Rows from block 2, named by matrix and row number. Rows with one number belong to one channel. Each number is 500 + 40 x the weight over the matrix's rms, rounded and kept within 0 to 999. All counts start at 0. Numbers have three digits each.
# convs0: first 3x3 conv (model.enc.0.2.convs.0.weight, 96x96x3x3, standardized in use), inputs 18-23, a 3x3 kernel for each
# convs1: second 3x3 conv (model.enc.0.2.convs.1.weight, 96x96x3x3, standardized in use, transposed), outputs 18-23, a 3x3 kernel for each
convs0.34:549562465520516519447514477470472469511495520492512485433435495498495451515546542548539493535535466502466441444528521585522457462419462575633541559512441461452522
convs1.34:463511542480543546506512487512502559522519516467508494489471430486469422469467489507463472523439472487467510530482432510441503509544537503521530493455492507519512
convs0.35:489455462469467461472436451547511512461451486527503554538547522462505515528481514461473497454461483447451441543511493509505480601497498396430492445456494423490491
convs1.35:497482484481481460434442451507494496502466468490493490517512489489527516504527502494502499492488472516482465498551580439519516470463473496501505533538517501501498
convs0.36:474513521514496446551500513529566557495426520472527518490451441488435605506488453531547515578522504502448425501492524470512480498544498458500533503476435460420393
convs1.36:481484469515478476507509501533615559503448508478442436460498459496515480515518577494487477502543505485504548502477477444492495449488506524518517468498517465486485
convs0.37:528539542486532551510486480469514529486464507514525525520476591554454533498514470549467470533554484475496502489530518459456481448472481519577559500562586458507502
convs1.37:511537506485466492498466463402384443490441452527518532488520502493477495518500506491461495514411433534533533531523542453447530464511518514518498569531527566566505
convs0.38:551573530563552515494482530541493501512525551490501483532556578493473429486525534557566570508439496539510524438444432439542522372443436548509499612605490516477412
convs1.38:485534545462460483487497496480469472519521506475485473493469463472455480549550518454476496542523534515503544485518487355461555442411395533518496563548519529500492
convs0.39:544496513525496495507496484470507517497483492503513494512483517507549520496553594554527553466445515505480553463503479492498513527547520490458458540404309524477427
convs1.39:510488478502495479549521484498462516480508496524474463541479441522490457537522513492427455511490508494510543538549557453448516484484500508529503506543528483507500
convs0.40:472494434535582497542571545471478511477489535526492546484473513537510568586553572521516469501568514516570505492537484435517519479486554545549532507492485520480492
convs1.40:447437508490464495500471473475423452493443422505476446497454487518441437531489502505523523467466450504499448532567521523563571489495475464475482554540488549545493
convs0.41:553504513534494494519458478464481446452478497507534538516576507398508386463603507516514554586460472507398481486532506501521500504564493532414445582568563569461440
convs1.41:470484496454465519466470496494435503525519488501471439472466487465501510481473526492478491493511495508511522528562584455479543468426428539516497534519473522501478
convs0.42:452557545477534530558548522533477540516519560485514540531559480484542455491428445487509517485528476512542491513478518555449522487453488501564501465501496530541495
convs1.42:478460448481497477521487489509474499481424469517452462482490498472474499491485489453452479461469452508475490479493517560542539503473473502519519509480492490484504
convs0.43:574523512501523530485473480487469500483496519469455498546515604574514547510508554495489508516505498519546507512559536430473510432480526524493515516515546524573602
convs1.43:515499544486482518508490495435451466522578598513539481539542539527551520501483455508516496518528490498530518528518458539506464553566532438459465443454458557546536
convs0.44:488459529483469508516551499659629486782678521552518463464482478504487460484448469504566530509579508495490493456409413543542513495515458497459463512499505480487512
convs1.44:516506482519548517491514507595527518589450499580477490452470462450450425534501490498514484454432488483473464440488495538470451584511380556545545545535551522535528
convs0.45:518455520486498526487489517563490465525560463514463522562549476483545424504488480479540494495537502488478523580542494469444493511503480611536456510447517420431520
convs1.45:523543556554550562566519491504442463422492489444522502471513489481546506505496481552525454531472530523496502487497497433460473417466517469493533484474519486481528
convs0.46:477512539490562594470556514474479515570517530501488511517517522509473511492470532533556532455562558517545549483438475546567486439486462543554562513553616468506553
convs1.46:517500472488493499443487482503440482524471463467451439472506511476526576529487521484465512500478481510476484415460548569592513522535454504476470475483477493475487
convs0.47:425494459507568497481498515515504511462439463475473520508501448529480575530471487454516509476494516468520477470493510459502500530477477416374483544513636581509531
convs1.47:497483532468419506502473497498443402506451485496523516544540499558512483506514489510481450424468511473475537519483492400495515456438489452495492525560519532558523
convs0.48:454461475439447464506534506512577493488542496477473520536548550532554536453514478485488459518600561479501484485583576497468460460440482493541569429305392541525530
convs1.48:468426473478477482542548527478475487517554515489578561485452432509485481530517544493459508575541551539532532448450498508397483575500454519549498502558508464459462
convs0.49:512454474530563553475520506519532513514501473520547525551575539535509490555557524471503509435478470439443492497453499480450524510507495417489440422559572497523520
convs1.49:489477483491471499490448455522553464490511509470487464512449458525464492522488495506499519464490502490493525409467491419467550462440552520483508531512511525516490
convs0.50:484527528490492482496506515453504473505519543431510498575563376570490308499508408492520510524530507493536498441470498407486558457456509483489561490478521576530502
convs1.50:457464481471505536507486513494445489475459570508494534529518505484470438498547479512521502453458464517509545420424376435432441479475502456456457488479448503472463
convs0.51:578512545520409474536458488502496501499494513491466499450502597446475524474512539500531484531523464531578477485446468512535469504519481526468462533442443547540531
convs1.51:493480462420440491496537553474476477540524569494510522486455475500406456514471500469608529538661549505574496433431460484541426474500521521531481497498472500493497
convs0.52:540533490497471441544500513518573511496555496509472493524566486485591489466518457489526483530483533598491503417372517503500468496549511489514509553527437533513535
convs1.52:508538504536556515508550520515520549501521495513513511561454525518469507505502533456489520493518545502489543453469556437498590458449530533519527535511493520485486
convs0.53:454488486522574583448513498442476458415551415495567466535530503558505515523461460487464521468470528523503540494485486506534489496429515506441496599575549509518598
convs1.53:538506490521530519518549488463439487518494495439438430511454419500462429530488484499487516501524492495477536459485463501502480555518534515508479437495453500492491
convs0.54:502505567457463521470507482556530503524485508496504496468480537465454543510454509471521503447454488475472500491479478523507515560495529477499528460506526469478500
convs1.54:509492535526539611531570610474530495445516576464526536500520534453506530482490453531562488535535505511499498460522477496538437531531476476489543445417476487434491
convs0.55:531517534540539510420460517491467517535502462463516492509517613543465543536494540501489498501504549470490507487506528463466460510528488535526612519503582546458514
convs1.55:535544505463470512422476525487587520472519564447424541540549514539553589518495547478475512503521526519520505526539519527481435547542467487475482482464465482468464
convs0.56:513509440488528449482558463524490501534502454488473512509381557548460673585516616511534428430548516487562505518529547473504583419434509472551484479526499449513481
convs1.56:492463502542494466531479441517534472504546456529493405531500470491470457506520489491505498488462526488454493390489510438488489492463426500480481484466469495486477
convs0.57:516584658480507515528456430491439501538521467530489469464490569430461508471597516471518487458507474481484496508490491507467464497527468570523482532534518507561557
convs1.57:494407410542539469526515490518552488530571543455480447465514510475491477470435461539511480536498470520488469416457427482476411536492483492487488450461488441443489
convs0.58:477481480533553568537529554492514493474471485541522440496481455509470468635453473466437471569558490485560534518509492493595556418482560511519583449584636529580636
convs1.58:469429461518440429518464455520463535554520511485509467488556577484515522480463472510481539473436461538475476401485532444460603547494488528514517567577522545566545
convs0.59:543545549494506524515486530520528532540578531484501509449493509567598519566520503469434481494467508571504501540496490495557549417538467489521635473416485542519568
convs1.59:459495523486483506517493529505462469495546525503497457480504444471489429462498482491461501472465500534532488536482548505491514494512527516522504532524550528540531
convs0.60:473532530465525522490529511503423448571446509529501488510522477496483453516546526523541526507558534500506525476535508496543566455524455505561572489540601475478509
convs1.60:443461474474458461489473464492486499505514496498535540455454465472451474468450474498524479497504480448475482599592526502557524413479463512536536504510518490504477
convs0.61:474557519518680603480514482509512518490495458519514488474499547399429501437440498501524486527555526498511500500498494501473444518494482500489486513481469523548498
convs1.61:595565514526518582549553564433436433460412470447398420499356324489351291523469444505571504586631563573538555376512525463554465536529566484454448443425456473461471
convs0.62:521555505518571513526552505483495498534506507499541475435411412440459457460457449484462465530493493505497488469490524473518488477458482500568593491543551483490504
convs1.62:480476471522463466540455445451454438472492431475513490513529543534537574519506537499474452496448448480514511463474501488461515486446487530538552547571540525555514
convs0.63:538503504466471513486484496451488476542539505627629552519540531480500477476487488486497538512490521468466478468512482429456424488505510493520535498528510500522537
convs1.63:510525471531523496511522476505475420469422424525525525431464471469507492452482515451455499447420449509513511536462512615532442495489438487487519495494520461477500
convs0.64:480445502497510583502509545506524486478467490497488490451473516511551566415552478505579554512534496606592542513527524483532544540502481536459478545538522517575550
convs1.64:485482469495473485498456463476470495492502501480493482522501516518505516501503527525478479486471491480510499466487486489524561500498485493499509528524490509515502
convs0.65:531498488495480484525512503481477508504523506496504514426414523431411529503461513500500470494488516485486508515477470523486484485506524487476517485500561496487497
convs1.65:522492484574534503548495502525548523461564500451623527432549514509644592466524464527502514526526521483544531531565578567490450550539476494539537435491524439457510
convs0.66:542522487497504498554488498456489509470540506456455487583516479593628510553622559495473504485440496500485538517494492502506520470500493540547574503493551463474533
convs1.66:459472522494452477502450505511509430530566501449513436466571661449527702467471503537488512560519525468513525550427451563481503483493520493531504417479476420439482
convs0.67:462581501494564499501580530456447450520526500469501497548505554581575596598544545488551503458525519473533557474465491536517556472416477450519581376458514448544539
convs1.67:481477467512482468479490490523516497535535540500457492468469466451483463459474455507462504454447488482469473498558551503530535470495515501526518507539519523521517
convs0.68:506501531524535562519520530439465470504459483550541520466490530470568577511543513505494478477508512489482488514518541485503495570592559419494548462553547456561563
convs1.68:510483496463492497473455477461521531500482515486479460527457451496439495536509562514491492519514497506531494544537566523514541488496519483460455512479476501497467
convs0.69:587495474577493469530497485551507505501483442476487442601506436573463498550514560537531573580539512593516433448562549467536520416528495554531412559557415489466374
convs1.69:535513520515463478516456437507518494503504531496492498542492510522491501494472515507456509499487540474485546479474527440497564489510586484510518482520508490534523
convs0.70:476499496520513453542531492500522505511506496545519491569581552425421424509501471473511482501470456530549506476468512446509462457542546527532562499511509516560580
convs1.70:413432449504513497494536523474427479482494494490481515521483506508490517509513517509499468499469453546521534543509533454473507395390383506484491505498481492503492
convs0.71:489504490514508497483495476545511509459455467442470476497511497535483416565538461503476501527518521516520545516515447510509452481529482499538560482520529499516516
convs1.71:490502487482490466501512505499477472500526490504533490522497545502489540509474542489481500464441496492486544453493485454478447505480446514526537501506504482497508
convs0.72:499488502489492514485458480501502510518593501475531471428504474481546474523517451459460442535489457496467477426371413489425477510498558473518477544557509422481506
convs1.72:512535536437483508455468473523532538576634593540539582560541417529537473491540584467489544503514503514442430442479553482442529547444482424384396484401410518462471
convs0.73:541527457543509469533528491518462507456488504530512512532546507505477516516535535542523498545538470514512481457493548513492513507453472494505463536541500518531496
convs1.73:497486452458462464490494524487479473540480514567521527486519534514538516511510523511488514516494522488502559582491511639537501533477498498514471511535496487520481
convs0.74:534537507541546531540540517499515515565569498540533487512527581453467575491456565539475494510450480513469456486524537500493462516494502453525554466522524483543497
convs1.74:482510508504544534452518527434568549468614644443553592504531596475556604505551524477527506458467513427457547488479523518549535495520568461465514502447498520471519
convs0.75:501502509543545567578579516475474456474434463508479514481529483523595502538598556438481500473494521459477507537524563536498483510501510525496536517482505589557541
convs1.75:512512537491512523519502527470486453531556534476490499525559505497506474529502464509515521534503506520483470606526504597558455542512511522509463511498481517537523
convs0.76:470589504437562494491539502493498437548450515544532497500513466567652499616555465505488486515506497539477493568557562492510540526564532491470533473459539594526526
convs1.76:515554521534573558502488523561489451497471420440428449477494538494505588437477517519519497515483504526451494544479491540504518518523499477520489498525488453516499
convs0.77:533492461594542499531493454515543548446499530485544513577518468514525553482497480512505509497502502496479518492486477464448469451484492503515488528537536443458519
convs1.77:488497505462458450496487480496493526515498454527460481523557552501498474499497519507475509493486513533529559486470485473468521515468524513491458508514501545535494
convs0.78:526523515514543510503494488517588586385548452398453480443504559515547497525523480513538536528518503533548488532536501496509524479472508519539526484526544506468473
convs1.78:475513505505529538524546520487498549514483552475494527487495501487506490483490476525544529495496489479491456481479449473493485590491454513538522478496500453477497
convs0.79:496489466529560547504518499543458463542396547532485484517522510510511504561549504523444482493390418484460491431424441475475457477498470532536589550564574503566575
convs1.79:527533553527548528546521547533526519510627571590617585518560513542489477525509523468491484549554523514477472451474493626533547593556512481463484485475502464506505
convs0.80:498453500526494519505468470500546472533553420526479454468484559474494523455483484484445485499519486544508510537473454515511538478498504524515526479441459451426451
convs1.80:497531506532575525502515486494575546563622636473568611497507536522532516479510517489525522503534544486525486501504488546524462522542455488489500429458478500475495
convs0.81:495499494477525522459496527444481492470461513447518511442502487494497477481487509451442496464456539490483506512529493532538513534526556489552505477514541425500479
convs1.81:537512506517507516507503521507528505437536547485482523536534508493485471504493481497457503498478489517507515501527559463499512525474539514534526541554517525524543
convs0.82:495476492504525506546471486484495445492496451484469484531525543539521470484434466560571520460490458515495476461428450509499547498512506466525610592569601589513522
convs1.82:474479495502533510512484479478471570528536567492500497485507483504520496527541531508468487521473513532491515426476506416481522450487478497507551489493522490508536
convs0.83:502586577443518531486539540501518530536490486493468466491485491487467514506489481501479520531536509482516538533496509522459479540503495516539480536506503480517525
convs1.83:528518515548506532556526554422467497469520514446499510508547521516532504528525500498528496522516513505513523448547549492522520493565532490501508502490515499506507
convs0.84:477542426474577517437542511520500507509559539495450542492471485492514460499523492485534565468416520470455482463508503446484513495464468440509576534466423555485400
convs1.84:492520482468504468484508509517506481522484453477484500523505539494503496503482506525518505552496500517496525530501506521447455592450459485527488493515523486501495
convs0.85:532495489581545556509453437538555509532489473466502502515500487546540501467557449509529480498578516532542494495518524531535527406390510497505633505525634542536574
convs1.85:471490529503522555529552592497509471474514468480447442509481538466468526469463531511531523491509515483531491519526515576543557538552542505544544445503522452498517
convs0.86:526511493525478477516512511442548510448696527475613536492487501456473463478484508505478507412436505520481515462438424543562559487469532517551595519528583536481505
convs1.86:543542544448468493491475529515444529503433495471446471524527508493506537543547522467463476412549528492520481494522462458514430483454416504489504474485491507477486
convs0.87:483418469516456510542523533437520481509559495525513504482477474483577486479506484465497477474496470483470462522519519514502499525514477466493447512507439488507456
convs1.87:552497538520531543481547489514485465502549616484455479471445542504523649526512558524565486546592526457503531547495489601648500531603534528524502494481490504497507